Weights of a small contrastive audio-text model.
Model: 9.95M parameters, encoder widths [128, 192, 288].
Training: 5800 steps, batches of 256.
Rows from block 5 of the audio encoder of a small contrastive audio-text model, named by matrix and row number. Rows with one number belong to one channel. Each number is 500 + 50 x the weight over its row's rms, rounded and kept within 0 to 999. All counts start at 0. Numbers have three digits each. After the name is the row's rms in percent of the matrix's.
After each channel's rows are labels from the 100 clips, of 14848, where the channel reaches its highest value: "lies over" is the class under the peak; "responds to" is what is common among them. Only what is clearly more common there than usual is listed. The data: telephone keypad tones over noise or synthetic speech.
# convs0: first width-5 conv (encoder.blocks.5.convs.0.weight, 192x192x5, each kernel summed), inputs 0-95
# convs1: second width-5 conv (encoder.blocks.5.convs.1.weight, 192x192x5, transposed, each kernel summed), outputs 0-95

convs0.97 081:476415417497568475504546503497592405476471403506502483420541511473427472450558517460479497470592533453468466541446559585495534575480432417461507456466455430501469476533453419471484515562479575555522430516478501445524486495528487629501527446526505506567442511409457569518518462491527499474
convs1.97 119:436571516472471542478472463516469501460551460512517514457530493474526549507419494428490504449473474500559529552473448516522514515501514578451527529476500450539499510460451452493511475449551410467445521531461410487538556441540601536449423559484600471520481482564407509492435669574472503442
lies over: key "A"
responds to: key "A"; last key: A; first key: A; number of keys: 1

convs0.128 095:534542524450526482456477541514479356457524583497509514493485433521480501561490602461477446457517463343510507503592432535458514523445481448498418544472471464540452508454515480524531500506423465530422556578479446529497484492489476489493625481471507564556558526471486486441520469563443388483
convs1.128 118:491489466477561533495553474462491517614519489524436433403468488441440475530426592475439487399558393479457520466450544453416495527540462476505485491554478525527562544480558472460423481509434455440531563428453481525427496514543478519526510475504425545499568463540562490578495446543464507578
lies over: key "9"
responds to: key "9"; last key: 9; first key: 9; number of keys: 1

convs0.26 131:515452524463507482486518459583491456416429535559536445454498474483493528505474493484430564507431499397560510457491520425440465509505474528504502430456484432521493527506574515400446507578561595459436470504457527462442499475471396464435491496415424521595539461435457484552440493517524440420
convs1.26 123:500528517494497535479467473565466671429538543547464519391487535536482443410504470480428492501426406508461565484468511533463476499452524521502457481436461510447466554499494485589480462498467515423535499519525491464485437463399586526477464501539520491526504461449471513379540471489459460466
lies over: key "7"
responds to: speech; key "7"

convs0.32 111:531541636504524591528530549464543436525537479448526517512500479567471439464540461595479428523463529535540497546386539470525528456502542512459471557483428393542505495433539605434452473468489511508599463485536539498514530485388500537516428504523474473493550531511469466493558444492498402571
convs1.32 109:384561495457581553544392510494517435525554549518512535439503498504525474572536426479527491614507533479428522490576547508535535480516468577476530526504527379491570536536522475506524482512502544509457524530555622461484450550542516480482399475501500474534497525506533488442602543580478437412
lies over: key "3"
responds to: key "3"; first key: 3; last key: 3; number of keys: 1

convs0.105 096:461496586502458521437484554483489545400516546542425463470483579592540559532504438463419523593493532549459534504581514537465467526466561463502535460464467506529517512401574489493439538464498558554463419434511569504501528543452549500447555501616493438560542587560487467495447471471498442485
convs1.105 098:505412453486540624472489441507527447419505492507523489583462472545548459578484536506441452563477601564503522516468541522512526549566470531523410529447465513578503483516497532533521495541466568490513571539455589576542545438485497494432532475499547490524554489471472467423572407545545493470
lies over: key "C"
responds to: key "C"; last key: C; first key: C; number of keys: 3

convs0.61 099:517457494410428439522558513494516434489468544555511486488571522455537482599476555531481490509621458494462451476551433412399530446465523583525420470545559582521373470565580544448540535431494505497518479572494465424404498516472535473501588415514507446445453495509562478471503500552489564628
convs1.61 089:502490492402491361501471558559547497637431426503519500497486515514537514401471557566481482541495549572524469527474450429398509400457516454519585499482488599509487424455461555497465547504587452475486446419560510423370494467478567563560448468473550486474477487493519510527529575459517500464
lies over: key "4"
responds to: key "4"; last key: 4; first key: 4; number of keys: 1

convs0.167 116:477532522455441475424539540574421508551503450457471408443531470456525426539504604488485434487431433483553503513386403413460463492526486492475499460498553456435615543435519524493426562501533497533513472387598569552509557507458563556505534487471543403431466514551521405489510466454500488468
convs1.167 109:492502425442502482510545504459483503527534448475507492417526488550550517482507382419458508480463520475575491476540523402451474624388536493520504454624433557525641503442468568443429446488477488475460560497454489565496454463362557525467550543550485451478438557477430592460510493438441583493
lies over: key "9"
responds to: key "9"; first key: 9; last key: 9; number of keys: 1

convs0.86 077:555470495467581500558502487441406562464585418526502484484562495421467570459552481483508596456485622511594482565537516532479490472456437513552528468419517412538487518543517460463493463456344496527443442590481502553629522499471496496496569590533502478496490508483421501549512449651527549544
convs1.86 107:471485480450535630437510419561467377469483385496460505525490439401583580521463561429481493487558475529531522502436420522581512460470550475473435570482429505494492514448457471470561451469565463540497595467589570458553419417575435529472490507534512493501470517554563504477451588460462464443
lies over: key "*"
responds to: key "*"; first key: *; number of keys: 1; last key: *

convs0.107 101:410505438580519534464555565526488522429449551456524488567502482561556526530534522484488454538532519590462519554566440526486503444472491487588539573466499577393511496448547461538555463582426580539457448542608501556454563461633429548467518492547466516532555506565492458484552496486535398473
convs1.107 097:569495549492586553440535431433459472357570475546491455514466623580499481514490573472353485429544543500495483488500491634494535444494466394498500380386530418436402509455540497497572440537533466528500502511413553560524475562488489541527471530550445524431530466520582497521480473500456529517
lies over: key "6"
responds to: key "6"; first key: 6; last key: 6; number of keys: 1

convs0.81 077:434528518478406455586472455450361503548504465469561463449571467478434441525463549567491541468590494544516499509509649450506470411470587502550563574411538391470541530543535542396556508440474512493464443465505536505573436436512439469427578567500407528460483467529450506526535475544534484487
convs1.81 104:456502470529532537472581440530606456550615410465463469463513508432408539510451495514441496451477547548475507494514509528467433505534520500476533577476468503550517497471494514534433496571525414487503556540499426462530486527493405552586467513471523479610520503465608550479450572407511469428
lies over: key "7"
responds to: key "7"; last key: 7; first key: 7

convs0.126 103:497486500522505428531496592504443637437442636511436540515558549519529485492489470507447524437462557588493457502522465501483482499466449532505483497502500473487460541498554588482519512501533510486501513436473510496513488459480479473462508456453507488488480436536525494605441443439478467344
convs1.126 112:501520428443487521446525516519579393351513439480520482464452464455426504476437521505407466470523504479499509479442479589500428524528494472468534435454401480577557550551511525580441542491414455495414460513395485477470491425527498481502499480480491438528505495521491473433446489520498543436
lies over: key "D"
responds to: key "D"; first key: D; last key: D; number of keys: 2

convs0.48 093:466551604490476514477502557484563437379485476515483555476509431508548485482471518496496498443524542482487507514517431501446455557545442458591458547543550607392379515486470475480461674589510490512472472504537413615428341501542556529491524537455562519465545473492418524500567476508539417500
convs1.48 087:499541397570500402579518473557562456505500491512475503489411529464482439568553474488503536484454459487524446476470467586530534453546519509454556486419485544476526503521474511527458463450591370585510510523550525578405610537552543578514449474516496517506442502473391445461464412447529478584
lies over: key "6"
responds to: number of keys: 1; first key: 4; first key: 6; last key: 4

convs0.169 107:562439491479539398461510499430612511390488528586483521442569493629464542541506429461524452450503472515476601551561527450500470545493471459544399499471538529518456453610529515567423444539511476410442529501491511558513503481489506542457461479461456460476441469599496461600503474466527429391
convs1.169 101:464552464626483440566533539600477439461540506489511514456485459519447512446462498566441636449402463520530506430452530563521608421584509485493571426526492455451496485480463492579448571505528480422524486440514500564467535485512533476495531489458486486557452417484480511555423478517477596538
lies over: key "D"
responds to: key "D"; last key: D; first key: D; number of keys: 2

convs0.110 109:470544461466589446552525335609590468579501589477511527496440464527569543552506542446488443450528543483559480510557544466578494428444581474581504564510468511453405459471524482334419430549556501561545549531513551500549469470419509522456580514506465539437464522501475503508564491534496463517
convs1.110 099:586592568549452616518577418433473424543494544457532566494500458506486491446486404508590500528498495499522519505548516503526543521446528495540558491447539649540447507534508573502462424484486498486526651567525549440589502472509434593555488460596510469493556553525478442483614493547556401470
lies over: key "5"
responds to: key "5"; last key: 5; first key: 5; number of keys: 1

convs0.109 100:533555475494545498542506557595476652536562579484484586439518510502542579455617505510489516486453466500541467480457478487532452542553491467588491585511543531509499495481521498503618495448461511518443498432577490549599501493467517537428400471491485490618542496605544494493475631543605467514
convs1.109 098:380441513435576466529526461453458482468496491599527373451516488502495475571442481533464480479499481509530493564548415580510475468439415454449449504578453493459638579531518562534444533478491566520445560454442550561508442418456514434518424570490493537588466574504468479416471517489472554533
lies over: key "9"
responds to: key "9"; first key: 9; last key: 9; number of keys: 1

convs0.164 098:574481592521564468470513465442461564443483463582570465488560573558556490488499487606515491456513540468585466518573461526557471440426505491542482536475573595548558505505445523430542521472459445449530498604489550538459592458544521511499494449557530503623486572458488566529502570513391540448
convs1.164 085:524521519450515480475621550450481487522526362578545587535546509483439563482511493578436477454558520477508602500460492505448399541514490431526498423526479479456463523499507464526492565535474418556447503489504578489482526533503449517607447592491505546419492567513412563616468500497503566493
lies over: key "7"; key "4"
responds to: number of keys: 1; number of keys: 2; last key: 7; first key: 7

convs0.62 107:474510469495540495477471425462548542665472401459466505452444502489500473487510574474469523489460436472498495506452496453491458534525470470599412557588507489417628558400424553551446509386453455527512495473570512631467436513369562549433486479526500438410472457474537568450485523577473509477
convs1.62 097:486432513493451536616568571408476391522548507496505564460498463493539482494556441456500541470530527419569480508465484373505431488474486499485533490623544437456626446576402520359498516518426499517516549527474525576511511496437522446483517495556471458493493558490505539482540510427461545482
lies over: key "9"
responds to: key "9"; first key: 9; last key: 9; number of keys: 1

convs0.150 111:498509486482448493546483529524551515486514538533524427629430482507500414531566517470490395596476567539485460508510604567530578533443506466503548474553479605580490514567556524577472557401548535498503529461555512420449508490400518526491526432488533500666479571420572475516510424540540484494
convs1.150 095:584515513425519558433545573536559517558578534506426538527483522447509536448458520487525431518515561490594475488472549578407466531464458464513523587498517489511495461464436545445519493462458501468495490520535563496518413493467545484405455532509395476474492532576438530559531397533508509515
lies over: key "C"
responds to: key "C"; first key: C; number of keys: 1; last key: C

convs0.57 111:468548510519418493530524478512577492640443571384524500501488515467482473526517554539516491556576533501514489520536554519527453491504474542521468362402467459508499503535424489554411511586496469542474566429466497473638448433386463499478647506549490526452483507370597582507483602466519429548
convs1.57 092:531501494485428540539460455547530496567415561454550492540504544528460508496479546484619565535357511488521546434509467431580453494527575450461494469531524567525470524434440457443451518475504523539500521575580593517471526529476495465531407491518376538477490543459511484471525623493497511536
lies over: key "5"
responds to: key "5"; last key: 5; first key: 5; number of keys: 2

convs0.159 072:545504490468534492469508459598536605418510456416470465486466535583490512493484408553469488432499538671514549559553502481517551500472495457514560459547461512433427438527587439526563462508512456467545469502456505524441478447555461483491436462474503431555479513560463493515519502419454470390
convs1.159 086:471594483391496496460552590519494355431526511569421534542427487525452547513463476504475532454453428411450513430490450473406493475496542563486417424449522444488507535448498521420502521434531562533501515435523480478490444460573580475513477523540480575468509460494446416463458450473473476466
lies over: key "7"
responds to: key "7"; first key: 7; last key: 7; number of keys: 1

convs0.116 124:477457465552463431561550403444431500483475387495545452472462532539466411481466398491491505404568517492485521509419594475511470483533487517487510453490455489535492597453460568465475431560537537501524504523468502520483452480529434463527498501548463460487494463426504423491461462574512461463
convs1.116 129:419435541559466513499465478477397490472566416559442504567566560559462505415545458457572446473512508506539425475481496452576483469506499549486520481507499499480410439458539433491444508497447541490527655459543527472545496486630426443457469500525394512513457504524399496421555439528492473546
lies over: key "5"
responds to: key "5"; last key: 5; first key: 5; number of keys: 2

convs0.33 106:425557550420488524490462554493380410567480497499457507503517493469483488540494533407499405489440552483497469444596403509421445525536520475436500372570443466478509585535544552617493522479464488497520559455486457564429553525443508439465451491510471500438514511455505521424484380536399501487
convs1.33 097:588532479435475490480464502472552510435521518441533547582517523521583457566525462468472496540490505486514510508426434453524484517456505552521426396696472473517690465531530461566408545459473537528553522410458502505528491374479532517405577487526519474465509525493410516563557388518488530472
lies over: key "9"
responds to: number of keys: 1; key "9"; first key: 9; last key: 9

convs0.46 106:519498567484561501444448520473393588526510398510519530544451498494415568460516431525543542480523492592476513481544488498471472435504508599508557503403431480461585463495629569491398465487487528505533477559510466446575428518502469498495481565427433494650547491546505495499583523503464575568
convs1.46 100:413502513468574510502635439568578384557515443460433453426514540562384429475524522454497490501518470553437523566527524510504491442532439519521526578531441379552478508500565468578594454511460500456470506480496422513567516475573428527495497562470522544530518535463525489534495544438492439387
lies over: key "7"
responds to: key "7"; last key: 7; first key: 7; number of keys: 1

convs0.135 094:471457508518476500608576421491544524503411484536571543531507475516414406549426454423458486497501554458581477512462552461526466481601493416504533562430409504470546480491518489462527475613536548488447434454431434453456530456504469591416530506560484492505442492412475442527483515553542515534
convs1.135 110:477481489451501595411498491566428509539451446453525389487485549492494451567493470523597478534477415563527482523521470552576542435504581529505482506491489514412471540504515488483437463475450482410428652586514538445587501533365446470559470555494525465453459552488518495457470562444462530560
lies over: key "5"
responds to: key "5"; last key: 5; first key: 5; number of keys: 2

convs0.112 106:491470523645570536504536379450504516474599533478518473460483551528547483500459468506365527510521566462515507485462555579602603538518439514602524586510533381581482432431511494470548470422596429554537508433534466509527506488527532517502500529563503459464462556574495462446574406555613476507
convs1.112 094:437521511558473604424430476522505450478485454496572554465528564487484488450566420552418511494544562549363525478494458543491564557497622502504548500546524520538517526625487580572515515474473470589441587429567500474575525543508550478466479490503467509485545502468595517474558499542438528550
lies over: key "2"; key "8"
responds to: number of keys: 1; key "2"; first key: 2; last key: 2

convs0.119 117:547512461529510462531415493509521416562613462476577488454488517465510459478462442457430522526504479438495500579466395501560431512593488515493537559583459434559566466445468498497524499423551425460510559493458515540634547466490463498521498464506512433464469472518455496464564496456507422430
convs1.119 115:344504481478447419543461414446451491481474444595496587411505459509564487520534456494519523491421458520556492521507504535449531508486483473512517487605537432499585542552469489554440523452534495543509535428367551510539548435383542479532477483514493416448508476496531550508561515549518512505
lies over: key "2"; key "9"
responds to: key "2"; number of keys: 1; first key: 2; last key: 2

convs0.166 093:519461502476492466491510425453542580479500419521475450541451463501478591526552460432449546479476637515482485492467514449455425460440523545551592396469491448520480500484539546485488543537552498550554468496463563523568426490477509489553481478426455503568464535513420448511520449478493541454
convs1.166 100:458512455496471519425458429549442461416520537587450445478532496558508496496413522515444404485487487568489519469508514500487440530471520492474518538511517458512546535440472410523520511537487544431437546466560556473570467474611526493393553529455454512537582501501476469437337500480450508444
lies over: key "*"
responds to: number of keys: 1; mains hum; first key: *; last key: 1

convs0.17 089:513470484498563442482535496435432530500549612463544554592508474435592535563537500439530614458477474400521482524545471465474481619466518460563493485546452556585430536446531512439567497585487393533480496585498454520494615539460476425451573487519445455456486434629472544507450534597511428579
convs1.17 101:492489482520533574490530454533384421508501543581425494523495473540576491544470638514492483453512483561512509532445580495548515418461488523531536444503514522586512499513536474533532502432474467590412548382405528504593504422496469489457496452505519516504563515466514486505466466454512499570
lies over: key "*"
responds to: key "*"; first key: *; last key: *; number of keys: 1

convs0.56 107:540624504556436342510502554449570456582567580461483501480502562533546385474555473498507487389521450416559464475429506553501483516615545455437481524529529535495497537538408447505480465466508508492524576506530518539571482479560376462509511486475571440546489435489454540458487487564506523600
convs1.56 100:449556558498481362543412517484539437615567486530503555553465461485495463516501523417573480520479535551530539454521498501533455519476539507470475535550510501501482511433397594550514501474549542514493549447509498521458409463530383528414524540490473427491614537523424444424460525523500445473
lies over: key "2"; key "0"
responds to: key "2"; first key: 2; last key: 2; number of keys: 1

convs0.142 106:487504497496488490573534681482477503490450642446556479479541486590527406496525518467533522470470510504503454446482488447413485409508544494436577470550545519453460466425465537505586530453555548447503556538489541500464474524470463523424462489495534488479458474533456389454497417464572622462
convs1.142 106:529505570486551425513426558544612437442511472511495497497520474490438485602509506437495512550479527537615485502550558400441519482584478443512456391477458574562545519539458455540548494524465563390492536462511491485397457495596452548453563516472487467499492462460525530476560434586389536500
lies over: key "D"
responds to: key "D"; first key: D; last key: D; number of keys: 2

convs0.125 081:464489522580514549473588435430477466523502485532495506469505486621425589476499537501527468476495549430509512497471469503458503519538423491490449431415498527554491502523472566476531575428435646534495518462424570510438491500394457485520504581466414484525489450491477497536499404528574501399
convs1.125 116:490489461544418449502468479528471472558587480585458467500507493475466447526488553407496441513466495438464473512493522544551441455461509438503576560524496462568530493597617516477460474465594429538473526438586530553476583478724455509589464453513524465503458430524527496477397516556548553511
lies over: key "3"
responds to: key "3"; last key: 3; first key: 3; number of keys: 1

convs0.3 110:485477516406468440525502590516558468470421583457442519463502464452585560436535488503502558435517529567486474531527568488538409459454423438454457466502492483486395471612484482482571557580579469481533478414444459508549444533434451480504505436503487551493436480503540434532429379501598519509
convs1.3 099:584503528538476527594558619438572544435598486473489489344488472526566446496497419547510524515459482507507455413500487410538488477570606569414506541569452582501523501520522469546413451411497502447511595527559555473471431483451466512462474557513481500433516506497537553378540559499501537503
lies over: key "D"
responds to: key "D"; first key: D; last key: D; number of keys: 1

convs0.60 114:544543381530482528484479443576561440561576468543515476613472437473473488547427502469503493526482445525599478532527482520487488464542463486541531522373536467491570395440498501554547545518569499536553574476460393380585487465441473502512426482440484433487531453518387477558466530509533455543
convs1.60 100:460481494402501406489460389463506534401474471501421577509490481449461494472492453493517506469498535552518466607543490657461555555493483494565577635514500422516426457588509423555483546510540512477451524494407580422496550481483571516504450396519493573523480544540487500490547480515560477491
lies over: key "2"
responds to: number of keys: 1; key "2"; first key: 2; last key: 2

convs0.53 106:448554514485459463444460491516404466489477524527511453537491516522437659523504550506536425540544494540568536504500361515409511557467521536415511484545507481536496464505515560506545469622485523473479502445402527538466522528495531509417473487546478474536419479477427477460513421459480528444
convs1.53 114:523582493446502468409581514472632339566512459452382510523529455507516515478480482504456463537462467523434518482492516468518459549465449490444509509574526620535503504440537471462509611424457512513513372550533560464387534451559613518429556484481465441494529588470452505561463483519489456549
lies over: key "4"
responds to: key "4"; first key: 4; last key: 4; number of keys: 1

convs0.58 085:458503462463490470478546459450507503641446471465514433457468458407459489525422557511455522530541500453435475519572523470546492403572525437383544520486428609471461523505439576566549488563517587498453504513408566554607465497576558497518499576460523470435475523496498465542491552432515395572
convs1.58 089:507538513509461492552365456536561478557449519527490605481440564500525435456544576482545464527578454392511584423509469395563494469452497576434470477441500454512555510540591568467445452477544521568573605540533501504502465445514499477500497535536487471486448456501580560481552564479552521458
lies over: key "5"
responds to: number of keys: 1; last key: B; first key: B; first key: 5

convs0.162 119:557460447570504476501474476533503674525539510452506538499609458544472563493592559514500587415550437510439481523516573432430495538459490506490435549534480553525524525547505521505540471435487571511510440481505470494470551489470465574492461457563526491465503438495652508554511544493501540500
convs1.162 114:496513522494493486501451526427525470452492498613565484407485483413515482535362412646458486532501583505473525517529560602466430496453457496491474468545502503456539514510478538472487455462453504436489538519469558465490561537423521513544566459494531530504445497487377440500536496398459528497
lies over: key "A"
responds to: key "A"; last key: A; first key: A; number of keys: 1

convs0.140 114:605483532528603582581455552454501552469385551457510416490535478489561405492536453558548451451596528562494507483405525515509581508480540507476501539533487564466481485463489511401489538527508536487458466532509597450484541482535578479427516494450531541469489475453399454470512594477447487562
convs1.140 098:510508515431414515500471613554475430533496460505512549643473473488512528532545514475542466561411488437651542513584448515533527465531509433533437471391498522484491538509484486584526503553553576491502485457542447581419436561531505557565456569566551561545546516424484562449523472560558466556
lies over: key "0"; key "6"
responds to: number of keys: 1; key "0"; last key: 0; first key: 0

convs0.54 099:517490512453460497545522656586544495454465531482545508458537409558581453550556418455451516496449472488548492439534548457508518417546486445468547463435429516472436477541414492539518549367533372533528546488534498439511536537635492435482498490541486452480528533459521474506397467405599562610
convs1.54 085:491531626470541435528488574381508494416579513481603486512510623514459490514509483478489527472458543567585476486553487508571535493531512480570512514579588534483509451494547558456487559461541472487422436407581525509425521511470572535424453454514556518431536460508573504504517427585489483447
lies over: key "D"
responds to: key "D"; last key: D; first key: D; number of keys: 1

convs0.158 083:492506453418403520403498417571454401567469591579475513498495529476517506523520458422443453476449459668526501457460558461467470391438559505480460492474498560593484450453472532513474511476488486517557458488415431444510540561442475454515636441407466383467514437576533467465511458460577529486
convs1.158 096:586440504511517506554501589554521498514586438520488478423496546461497524514464543686531452473508507548509465435494464407533469485550432521384509528418556469506452459452579466440535505486430510461409554447430453419459500465431529442458401512515520488560498553507482454557448510542401523520
lies over: key "0"
responds to: key "0"; last key: 0; first key: 0; number of keys: 1

convs0.98 108:529482494506518507534561441474451570474471503515568477470543468491517412472448549435565465460588458534493441488487475530532463469516500524555532514448570535484542533558558503501571452520571531519546541561441502427548619505559466499471582473492517467471540458487593543513578568516432433521
convs1.98 103:469515468527555524506500458520578534522390407552536478384497462531481487552549508538565431545541557529502482517583464496528448470597507508508521473489478513503388515523433470450518525547548479482431565495510502415517472482477576450493492551602585546456410443461628489563546536489456525466
lies over: key "A"; key "B"
responds to: key "A"; first key: A; number of keys: 2; last key: A

convs0.157 115:477533572504485451469573494526501502483557452477506519495516557498487583507517495564470488504529536511514485456540458522497400529509459519451508437511610617543433493527501545458445608557517510487517422486404531425485510443435583560473496443560503450481507537486532481504526438462452469467
convs1.157 113:568501515529429451515555478472554427492602523516533467547505444463589564494517477556450419471479500490494537499440504571439497509496529517418513369523427569509540492425469517579461639477520532541465445425462491450490552541418582489479517525437467426518405536510428572538383432476526542589
lies over: key "4"
responds to: key "4"; first key: 4; last key: 4; number of keys: 1

convs0.82 083:480434440524462475512501527463497441441510537528544474488441494467475501529471539476467501509479493502536453505458655524477497446437446412492461408469452489592492450497469458461510466448511705568532411460463525438571543515492489504416509499456458518482444560512424540471457460459565535468
convs1.82 107:541517538584441590494564530512368537473544525535599432478444499487475491476552453436546478423453516518526450519532544484538439503546533489461505525449526379529470482444512538488529447517488488439440492486534528435437505490575483513622476544478518486565476534484495536451504619584468493441
lies over: key "A"
responds to: key "A"; first key: A; last key: A

convs0.79 118:553513561498631561508582507465353561486477471594489535458523493500539548491575502408487586522504512541518485461512471508501591502410544510542512445538451438509433507537621530497491452570459599621520515481574435448517575503505536553467529547613602541540552518552540470417568456513527487532
convs1.79 105:535472544524553581443485464468568376418459468515489570551458562467523429476529517496421487538473426474509484464560478662522518468485469458555514431471425514433507536483523508477528497454493468507503404427506585513592469524526519520474453477513476586413573572477615525396499528506510597487
lies over: key "*"
responds to: key "*"; first key: *; last key: *; number of keys: 1

convs0.49 102:487628572523513527510513509510498617462555455562528491551476527509587492493528553527511497487433552517428466519454480469517561563557503524504547493643476547438494424621574475603573489513446594511495588529566497509540559471479561522510498542504512563526485555530608522468537532497472525591
convs1.49 093:647534419516524470576478505544539480492443427630499507503524466499451556502455484467435478467508448427512512419431505513504428420418425543480402513422504505462549501453404463456475509492559490494427495457505608516526571501490495593560462461492462487584528490515530556473498444507445531439
lies over: key "*"
responds to: number of keys: 1; first key: *; last key: *

convs0.85 117:503508474457443461475494585444441438465487633495497439447492470495574503545466521444589498476514552472471513506473520393402470536574465503616529456568463466441567568500553531388566427584510499463557467457599497493511447499502427471507569490511430565531494514492456471465463399597528411441
convs1.85 108:641543468477533475500446523509388590503481475578490483443524479560531491592504499503427515545396516482595500471561466395483524455472477480542455482618538540527566475501493494453427474470473480472442530528509513630456436511576446573546591478558527498498582473432514468453519379461384516529
lies over: key "0"
responds to: key "0"; first key: 0; last key: 0; number of keys: 1

convs0.168 108:570458457398570523489580562483570532523505487469587530474511539479421472466578404581500497473505438487428446560469460460495515501515497458575528562593530532492588468479588475464497460509421482516512444556437471433421505509451524452536439524549482443547533503495479522481523546513496475534
convs1.168 103:441573493405540584535568459532418438503515484502557554481477625507485567485578532536536511508495521570509519526485418520498536498408476456498530445431495521530532468446397475582539402477481499464493574459436487500457579563529460474532498506395622429446518604437471534505525546512546570566
lies over: key "7"; key "A"
responds to: key "7"; number of keys: 1; last key: 7; first key: 7

convs0.73 079:506474436475421483497519404535447474491451511519480466432416542510437502545452575494477533456409457433543473458539537532453413515648468465468469452571526535498587533496493483445488558468548549508493534379466499499495547442421486480571375493489533562490439484471413494442593423492498461580
convs1.73 083:507582515457499623519506545377542474625466478403515448545451441482570410426462464451591516530535441534530481526528421475401586451401533446518537488620435517465517425464496483441445479432473421490475586497496506501490471475438516537478547476522469537511379543464479493504402433564526530470
lies over: key "9"
responds to: key "9"; number of keys: 1; first key: 9; last key: 9

convs0.14 084:466493560565419505508489513491509611458505503427563523468489489536469502618525453509519560497529637386507507517523399490535543454551469534452512457451463511512542505488504484580552455504504566566530477544556482515480501503504520470503523530523485477541568535414468409487567527622496463522
convs1.14 103:459541496521567490533489487463517409383395500533496466581580524536467471540510528467444483470487469577510483527518421487509385546528541573508501386495502507535508528401522436516524482483483490478447500469472456464502532496534466441451436484437476594432535536498486525495398443468438573559
lies over: key "3"
responds to: key "3"; first key: 3; number of keys: 1; last key: 3

convs0.75 099:478435550453432570528537479500564481552530493544526445513422465481489433399542389550536416498420409392499478534488508432502487476524477526554546471593469663467483550499498546476580508562439394420496475597492464600481493512547558387512489474411626479461526517510481545533493523469497530558
convs1.75 092:511553531568594376532440543484474501494520501405501569427523615485510475513575516460438444487566489511569458472507536515544533591441553521486509590508495578523480549457491446541479569496439552462567506457481570547423573552534540493553528535473440490470388547536413528426521549486497517534
lies over: key "6"
responds to: key "6"; number of keys: 1; last key: 6; first key: 6

convs0.63 069:497483470564504450537480496419561532430592558463535501566442535584545496519511548498496471429515643478498543395545410429547540399545450524514519533441569435418485555541537527493472605418524473462475504408548465558392517538528531413429487512423591534444458428586500429517415417523485510404
convs1.63 107:439518469529428468443472574444458408427421481593429554491515463479490496579413443439506569478474469516474557508463483496445503495569546503465540405519485527483505494501493484445500458508543513469479537488552487557485536442722453573554511484528396461442518451570432496492584352507475459462
lies over: key "D"
responds to: key "D"; last key: D; first key: D; number of keys: 2